Weights of a small multi-label audio tagger.
Model: waveform 16khz input, norm batchnorm.
Training: adamw at rate 0.0024, 25900 steps, batches of 64.
Data: trained on notes from a synthesiser with random patches, 78125 training examples, 21.2 epochs.
Rows from block 3 of a small multi-label audio tagger, named by matrix and row number. Rows with one number belong to one channel. Each number is 128 + 32 x the weight over its row's rms, rounded and kept within 0 to 255. All counts start at 0. Numbers have three digits each.
Before each channel's rows are labels from the 100 clips, of 14976, where the channel reaches its largest size: "responds to" is what is common among them; "loudest band" is the band of the loudest frequency at the time of the peak. Only what is clearly more common there than usual is listed. The data: notes from a synthesiser with random patches.
# filt: filter width-3 conv, dilation 8 (model.blocks.3.filt.weight, 192x192x3, each kernel summed), inputs 96-191
# gate: gate width-3 conv, dilation 8 (model.blocks.3.gate.weight, 192x192x3, each kernel summed), inputs 96-191
# out: residual pointwise conv (model.blocks.3.out.weight, 192x192x1, transposed), outputs 96-191

responds to: high-pass; tremolo; filter opening
loudest band: 4000 to 8000 Hz
filt.143:136178101151115096142113156104062153102203084117146123082116089145107105128077115114180188191117177151108108191137101128119137094085152142118150123108136105108168188139111175126153126143082121116167172126126105130190099106157120101141176126173145084123180124152085102133129163195128118146
gate.143:128108089136127114127184131109121159162154115129164118113128126108134117205101171124173105099094124088154124101126141122107116190137154168171076090107167112148120128119145174145124091130126112110108119137114166198145148176191140064097131127127085189105153156172133098191202118208095156165
out.143:094086106102121143090103142158081135161110120098157111066078076107157048107169135055140186146129091120163127121106120121067073106089118089116085069097156097142154162122140142164105139108113172109167141139146104161112118093154127096086117114124129156137125121110114075166166146173117130127

responds to: swell
loudest band: 4000 to 8000 Hz
filt.186:147127059148107107097108150104159087176085174110127184133143125087087141116136122103171165101138167128150146100032183118132131192114120138144147116039140108175147113094126108197150155061095159079099098142136164161097110115148118115129113169085096174155130139140099154169171156192105170080
gate.186:140114093149151119102199134122115142174123089109173128139114118064145148176096169117170096106075105099173131127155134161081089176154156161136103094113140162156135090129138134140134110115151088140178159148126155208147187150160125067072132137113136216115166129131151142183189076176125171176
out.186:088135097153110146126120139115240138121112108120204099123149167102076135104102138080097108174151134135144115083116132161088109205092091128148126164089127168181097123059167126122152124120129132158127128121105105119095086085126139111126127090135148141152126113102152159184112098127133162097

responds to: swell
loudest band: 4000 to 8000 Hz
filt.121:153064076117105098152094137096113129155050113117111139131154175115135158164134146125187130139132112104180107128086149115106188166156075150100107112092126106096063213146111073100133084127080132137105116104090128137101117159153095076099106138197048133102069149155128123142148099203103121159
gate.121:128125070169101070121154140092119146141153115146168101123128125115121119198103184110165137138081133099172144131109119131086093190120153165160083086115189116147165136121166177150140109094105119112169157151145156158167117140174175038098163094103135164108154135146122119196195129210111164164
out.121:139145121209180126151141081088133129167116146065075126177114176180174115126157099135157133147110157125104078129110172162153150143134093137151103130097162109146151142078168092141153129139097139110142182148128154165115132078124128151186170175138177177101141124120108116152094087126135150083

responds to: harmonic FM
loudest band: 4000 to 8000 Hz
filt.24:163099065138146080170107089071132142161120083070152100119130124094131151134074142106187083106124099109180145129100095138111161144145121185104088105103139120153102167096103102098135134120075108139147083152104169143132120146137105055089104133177085154122128141129143147150182100188076142168
gate.24:138136095123117127092207148126134126151154112149208095131119118095115118198128187111153115092096129104156157101130130150097058163169118162141089118105184159165120115134168160153124096105099132117110129154130157196149114148160170041084122114133107203145165125141131128187186124159092141132
out.24:139122131128093117090115140166202173143118125129096153116169154126031119126136090115135159103117118148124096140097111094075173213151099138122123127086116124133144158136155143132133131130126142100117136188158108103117096068135114121176146118157116111124116164071167117157153133161120108091

responds to: high-pass; filter motion: filter wobble; noise
loudest band: 4000 to 8000 Hz
filt.183:128162137144095122129152106160106156075195138171157130135158146168123169146120125101077091090177118147142132130176116184043121093171150135142151134127135111072136015189102173123145114140123164099166088095090089126173139158083138085077082126135094097132133086077100149134122093088110141103
gate.183:140121103130152106094176113112104187155116088098134120135118112104152154198126179160166075092105110077166106100142128131138135190193172179128067109114132122143100119114159119122099083149123110129134136129117179192166130161204140065093151123155128179117146159158155103190199110195080180172
out.183:203141173132145095102110085154141156109139130168155105116060168124156089142133147128102134102084111092130196126137100175133080077161183155154099063140096095119138118151123132161056160142117114109097086166149163103175102160161151154095149080087110152097161108125129082144148137083107132154

responds to: high-pass
loudest band: 2000 to 4000 Hz
filt.167:115160158140138169142146112162128163064142157166119145117104119144103117117165122156088171172086138152124132182142128152116126092107113065151156149143156108097169159120159131125091146138109127109136188125165081087173058125097159142152188091136195067109119095100130135101064162098190104128
gate.167:172117124128098144158189098135118173126123143159156138136114133099135158204140180178135078145067091077158115134112114166101136146213123179131102105125177073122092158122157122129142100140065082103136170137132155175167094180174190062108120134158142151080107148158116122161179105152116130157
out.167:155112161170161154172139067129136126100108117118091094113122172163165083147112149126044150185096117118118131138129147179130098143115085100174110111126184077108143165159177145123167111108138126118143152101128089126158129120140128109167193121085149140123113106128162080157090117116191131152